From a checkpoint of a small image VAE.
Model: 14.6M parameters, decoder norm groupnorm.
Training: soap at rate 0.002, 5600 steps, batches of 64.
Data: trained on seven-segment displays showing three digits, 195000 training examples.
Rows from block 2 of the decoder of a small image VAE, named by matrix and row number. Rows with one number belong to one channel. Each number is 500 + 40 x the weight over its row's rms, rounded and kept within 0 to 999. All counts start at 0. Numbers have three digits each.
After each channel's rows are labels from the 100 images, of 14976, where the channel reaches its highest value: "strongest on" is what is common among them. Only what is clearly more common there than usual is listed. The data: seven-segment displays showing three digits. In brackets: how many of the 100.
# convs1: first pointwise conv (decoder.decb.0.0.convs.1.weight, 192x192x1x1), inputs 0-95
# convs3: second pointwise conv (decoder.decb.0.0.convs.3.weight, 192x192x1x1, transposed), outputs 0-95

convs1.147:545534462451502504522486364434550469476552543522429465516499534472441544551489487549476452489515476445553396544446537530531497462506533572600510399465482428461508514516463489538506477479482417429487455509536514543452479512375535527497524490541533479522500491552513516464499468513490489515
convs3.147:469500572592535494523449581506472470555440537479447518529515556573446461504474459418572500546559430524453471481476522475538473543450550417505524442503524522489505553534527422483486539470506490542469550515474531535518465467465513494420536626529492481435560482438526461534468493468487566489
strongest on: amber glow (86)

convs1.123:560461513482538529478575464485515492580531471493424513436489519470449557533496526540509484470525544455490522481515558527440486476574515469530585490435572504416460525515530491450533468479516489502539531540530517473529485474499490581529586460516483497444530524530494525534457501527462471502
convs3.123:535488560491530464502449459527507586500519452518550451455493455545543476513560543491517524477549548459515563519523571520509502483495503514436505500488532546445528560504489522576528477539383515510528449523521501532518514469465418467492488502566434517470448530539481504423487510443486441543
strongest on: white glow (63); first digit: 6 (27)

convs1.186:479491497531533454455502429529508441466547576563461426459570508473517463508427496551464421492565520529511463444547569473490433493466519491504505529542484487493478492504510475480490481563473447527500488479513508510510532473497486512489528499595486373556485544501441455532588508483506507504
convs3.186:475499477524509569456525521471504576501595500467474544511446495517488505507533532483482486444480538429534485466470471530501449492486559488471511483427460446448565563478508575435411533395497481486498471411490494487465483595451560475499452484444522472565460501486488506448412486451470515432
strongest on: dark on pale (100)

convs1.183:507532441490492527500476461568489479607533521554498509471407429460492504469529551554513430519543451467424495625495521548476463474442484459453525505531497548509510431518494569525470513533529409490477473477421500465480428524465473475489496435465529492489506451421563502473476472526483510474
convs3.183:554545452490492512486487460435476541475542542475423505507466475515471420530469598498470511521531513509473484472473601531416480506533576479466476504470479473551526554488472523526425485535473470523494471490504451517454543482531519501497559462440507489513465463479460517487557519445519534557
strongest on: dark on pale (100)

convs1.50:480564533507544515502536437542565484482492483460478492369411487479535487481502430431457470556513520455528443542490444504452485508512490492503553454419503458543540481527483471450525417477554503474464432540465496518496535481446491535453454491503476529445495470528480468436474535532427438449
convs3.50:531496403427470527589519443419482497475530523494469451498467430511506473505444509460544494484465533505495491520495456571511487492472512495565500534465523524546428409528480514546498517562452554463490434454480509500444569542517508556576510515476486533511523569518461556559484476514446486472
strongest on: amber glow (35)

convs1.184:465509490538450463500392511518503529484465514459498570523545517464423553405433458507469532474509533451466476436460535458494570561474528517505528456511562501525604379496511488527488482484533464497513481532518516539516546511511551469556549497473512455629465506476534418483461526486469407518
convs3.184:455473458436430522525519534483477596477537447535536463512469541470497619532441560579557509519528516406537488502491551486477392526523486512541445522444497531532475436466494555499546537495473511489453531481559476534533525478517465486515421494501624496496524522456455534510515455576497515520
strongest on: glare (80); white glow (39)

convs1.133:489577518523436488434435490503530508577483567506538501385531539481503588527449474567497500539493540507381442451554535471498503444504535529473467488498483515492461497431476563472508529481502406434514547509538567496534543536521479495459523544527450526536526500481492539568532479426531484587
convs3.133:569446499511590454489486527537437510511524461499528504610568493495512491545570487483544464513570564645581540614506475472518479562474528516489527500457489541407562510568546532519564489551502492553499514517459530551431495487561486442544518513473499450530519488472505452495511434440538519468
strongest on: dark on pale (76)

convs1.62:522534441517432477446542470516437501483526483489558501558460507488581461544456512442477489457417454466604478483518486512450457449539545526530473477389527419504513499531469488470498534498463467523545514514509579506494515484554478509542498483487446443514449436450474567496529429479533461539
convs3.62:476514464447449553443553529478444465486594507506505463524502542465550471501471529563467455576453541498437503547500478482528457483421526487570529463546506512436532471492545522477562435475553494487432531504575479492476510464451485538568528512466530516498525495529494564508568515526487470546
strongest on: green glow (42)

convs1.79:472476517615549476480472503488463545562440503506535479521429459523516531526480483507563410438495455566488479489485492519492522505455468521516515521531494505525556469508435436488537485456488528456473526526447560512515632515494550562509489494519576482483533495487503512445473427509481501499
convs3.79:545511505454476503491522488456495544494498417575482523558434519491494465529596567459519522518543469553404461523542464483448504508488516533529463543544484448505521433534523475478470440448533512455503485475513561481534438419519454470516553490450460476480503572509532483510475538500457415536
strongest on: white glow (37); first digit: 6 (28)

convs1.21:484533462542577508458539528548508510515487456485498499454482439529537519438503465470502461584501494495479425427462537457520513449543520551517505555529501520411490538470484484529509527498499478417539466588480497525476557511481487476501486586462528549440505568502433471465494522468525513522
convs3.21:525552477458487494424508444459455480414467483501542525549493486535499465426435519452566461489439435502491463533492542516464488547506511549483413564487456538538474429470502479540553467511486492498495574529478529491528506548477493577545463374529480507513514565531478508417497508469459533563
strongest on: red glow (95)

convs1.96:443531554551522479449447536488538454537494559520465487540447517483508524450482427504464533602503495508532445396545549447463458519485468476470458432494496486477446454446500515509440523485505530472509462509556540521514551492560488487495529493477473479497462549507407537461544465570599467444
convs3.96:503524427472535498491535511519568500597479428480521470430504527471592431468557568395570529523506564500537452467541584458501576544557516507476482486467544500522507518566540461451570499515482452459488442502467511492456482531504561526496527505556445533481504467529536476436485537428492486449
strongest on: blue glow (49)

convs1.23:553487476506473486506536565494536498574481527487513444521545421505570450506466420611474536512531517472487507538482490533504458402492500507547518518491406475519476571526533658497531519462483493449473512577528459499478559463511558541496515565457487492499442508527507439492496540513451513518
convs3.23:485463579486531544410454486492464461374474490459503443488487546484471492466377453571523516507459486457481497482534471487507425495487512440484484510484472549498507513432490435545487508518510491530512587489483509523459523535511536467452500453498527430524431478563517457470511563454485548502
strongest on: amber glow (40)

convs1.154:519528579472490514515511494493525495552526571549530517461502515445483547564508450553510460503539499483505482531533485480526463538553515490526569569516530479521513476508496466490515524539487492439488540440451417473506457548557417486473543502440530492535504433499556503481493504562545487497
convs3.154:464464513473525505454508507493462545552522475503480493528427541555466386486534584481475449500502495519454439468493527506463548514521560491511477489457512508558417487478493488498540491495489521594504429525524464494479501528518492537501466490471463536495463488557499459494509528529530543587
strongest on: blue glow (52); first digit: 6 (32)

convs1.93:526606465490512448489502439401441486465552576458569485537446524509489552542498519506542537469495521495492453474495470516514417422474555481483488521500534524555523539527432496503537464526520498502532464560537477531515470481505400490489568527430543519454458471573470590550451441416531512598
convs3.93:523520524461527496527506583426486489530586447518502512427500397498525555500509561529524506521495490455514507525512497524536497501561467477453545460429574477531583564467555526503496523529470497577511492480545551495517526483462447488604506537470484496465501498455518513465539551602463502454
strongest on: red glow (62)

convs1.33:443521520455511435468441528438521465545503408487536538554560560489454522510493450495535399519562453469497512560546536530509440539512524514531547550495459457545458459448500410521472502498518410497499490485523520486503449583429470505498392463465505455530548489555499496503505546487508585524
convs3.33:458567527545432565531562540514517453460467576500506465502445569517508401488503503489504497512546502508464440429515551520553584497554497480469535489579455531470499493547537453466510572532542489564589441460507592470567482544491507480504472502543498525489492448526572476485510510547528465462
strongest on: green glow (48)

convs1.157:494509475506500514547478476489544521516440492478457545492450548434578470518521541534416516462481480515547525482541570520500496403557436525464502579524474519468494544519460342525572491496456486534538464486441537473492477456530529412485533493419522520414463457568491501457525526513557484533
convs3.157:477497476544485502548536475476513518503437583470476513448573509434488566443442473474513511511447553446553520515491536492514557500504519595519431547487532455490487397488522417479454511528511479505464528508515437494449443548510508589457471531463453512503544524411517492516514494443518525493
strongest on: amber glow (36)

convs1.25:463540502487530479481489569426489468524468493505593472453531543477554482510465514450472576445514467464448565493517475476533439499458473480483509431482497534489468467468547518537463563504563519540511535501536559521524537445433569495515469494456516496547515603549490429524479533450554491573
convs3.25:477548515446524521504508458514525551507473501459492542484481566533558593562434515545521543553528499577518462390518596516418538479545486512555504542492574492525483502518521496544501463441492504485553555536466498532530531400514512498531493486461566497533506457498462496522492505536469478519
strongest on: blue glow (40)

convs1.142:455521474510450505512535489561453487473488449504417451489519521549553494506619651431503373510542521588473459491518491477519445474468503476566499485486437505490420537547453469521500618459423506526468510490486433470499540502520499483548522406454485575523471515493524503506511560503460517501
convs3.142:489513487471480521457517483475492528543503477501560527538404541481428536501517509528462502493534465637449465495486523563435483571490458484536494545528548488453455511538507478526540411485487474513446511543497469521504499457515488517572497521523457464415446557462504497479463498455457459468
strongest on: red glow (48)

convs1.44:462476479472500457473492513562462592539486548509466464534475601520490464477539545511489541571509554540510557418511510523462445543485485519514522443536543406505519411494466489557475473512500491466511536475494548509520442486594464465492492425492501567478459463534508475552500512501462459488
convs3.44:483446465499478579467455463517520519470484457500521490528436434466460550460534550519521532486593358495501485530452504458484423449423537532532459499469476479429571549503451496554463437457504485461467452514467410490516508534478461535533543578502530470434454481502499530451498498471494484499
strongest on: green glow (58); amber glow (36)

convs1.39:536415489502429517495556471554470567570449486439430497501434496478540426436521467563525510495537486542517472459480522472455459515596520517503466523501495483463489479493526486494453438413499479491481429464506532534476560452519494536503515495599473542434465555516540536496495466469512451484
convs3.39:532512476559581513566508454528543488507492499486490563518579456505571531474449493515545532496497529489523535523506521384490499537520481520514508524442531497470467455527581455511534484538430521514531554549459524461507449507469458480501506524472479450552503496512490470500616475460483551494
strongest on: white glow (50); red glow (46)

convs1.0:484423509460534510572559484505502495459519534461435468471534529521464496396532462483463515511511553518556586530530511454461473530443561466525512484493550530458560430488548556481513430542555517544470424538491507495465492465499542514437522459502544514509566547511561474580491504552513501511
convs3.0:435472538483464462505488524493498476556511545511462378465515530541450508490508479487559503499467498499505472554418513610521488515509464432535524500519460453575558513480473569558509526513499531485494478473476531509485539407531468526580487567430485547562531485446521515477501491501541467567
strongest on: white glow (44)

convs1.99:490547506477543546506493454572573516491471544512537422534490489545451515453534535542576455500466534433484442531424441509560496547494497536595432476523448531554499515502475583495522502448539462510541461479568534524575458508538563521515508443466431541555486538549526486439466508536481515508
convs3.99:534500426510572511473446472522483520473446486468500473515497522471539489515441468567438477478478529475546517501518460511496454505453519503536431477530476524482490482481551492469486443446503539524483513503490481457504499552532478582517488472541515488524520568449550493515409488439415526536
strongest on: first digit: 7 (28)

convs1.188:493568547538502478468542528479502477616540519530566446433492526468451566516532470512523414392501447468491484497544453446488527522503529469508477528532476505492512494500476523523510508531415419491487517481487448487507522504479530474504547492499514443537514487503514473482451522492419492575
convs3.188:593509471528431539584547522496494505544472471509519508490517520461594483519469495463497559490487491491555517473495450475519502520508464524504554482545517537473531505529481496487491513506498558463512533509505536444527488516513544521546543514527476497478471506423495535528536484523489515523
strongest on: dark on pale (100)

convs1.8:421475570524461491500446574436555487492534520495522525515467550471450414472495518517499503507503481488502567519552467449470509505565471479549466471495522511447446489474495509425542519500572575522471553496512518560484449597460623520471532513502421574532427526513462466499499451472475529460
convs3.8:541520478532535495546517501467574435480439509495523517586459502479477599473544447551470506526557486578441468541504383532486561535539519499475530551514513520447559527498515513510447534491473589521526506383529499555517516387515533528511519520477388526471541499523541471503513466498518450487
strongest on: glare (63)

convs1.83:527470541551431494512463508440559550472535524452515426544542510456467511490513469500549558476498510407444555471520508475466539464475478520524493518495508508458500516493443493532428508429491540475545509473521487481511515462584486508537484525469417522442521553474417522571521473550528518536
convs3.83:497505471483451528457480506520484518509442562526533389513567572471494495519490538473536455457485469430559523534435436468514521567508541547490418474491457482460539481563536457524561475479546487505471548525539571483541542530413526467434545430474451538502501394435527470488530520470523463463
strongest on: red glow (37)

convs1.151:529489455488527492541479503473468429478462506455453467448470462493467504563462498444594526506569485494506505476484523588500499418537538504499538480531595496432528583492456435502513473550456543457497484471505455529485500467484519410475569436504492507510488482502506482503531515468490515478
convs3.151:473505492519475490450537566550512456492451503509530492477549497501562439522544578567494524495501525371549458578486579457466515539506487552446405437520445472501522435457514536503530467530452487511491457554518518457555590527492525498417465528496550560527437502477482462528528520484563486521
strongest on: dark on pale (36)

convs1.180:537457498464483524447504557576562455514492438509531557479487483461509453468488476506532462441524439471486574435547497521492549518507508435468489523506511435498473498512526463514495469511511477387518471410489474526590531587388497544465441538523528500533495497491504516463500536573514517543
convs3.180:539417446432558575508451496474459471490553492509493489511473479435438458501526517560468524494495476524484499489547456547481451487437499476508438551472512421509551481441497528437463426472498426509510427581475429536529566489544490471531509509501469477440488483528501453495466561568565480522
strongest on: blue glow (64)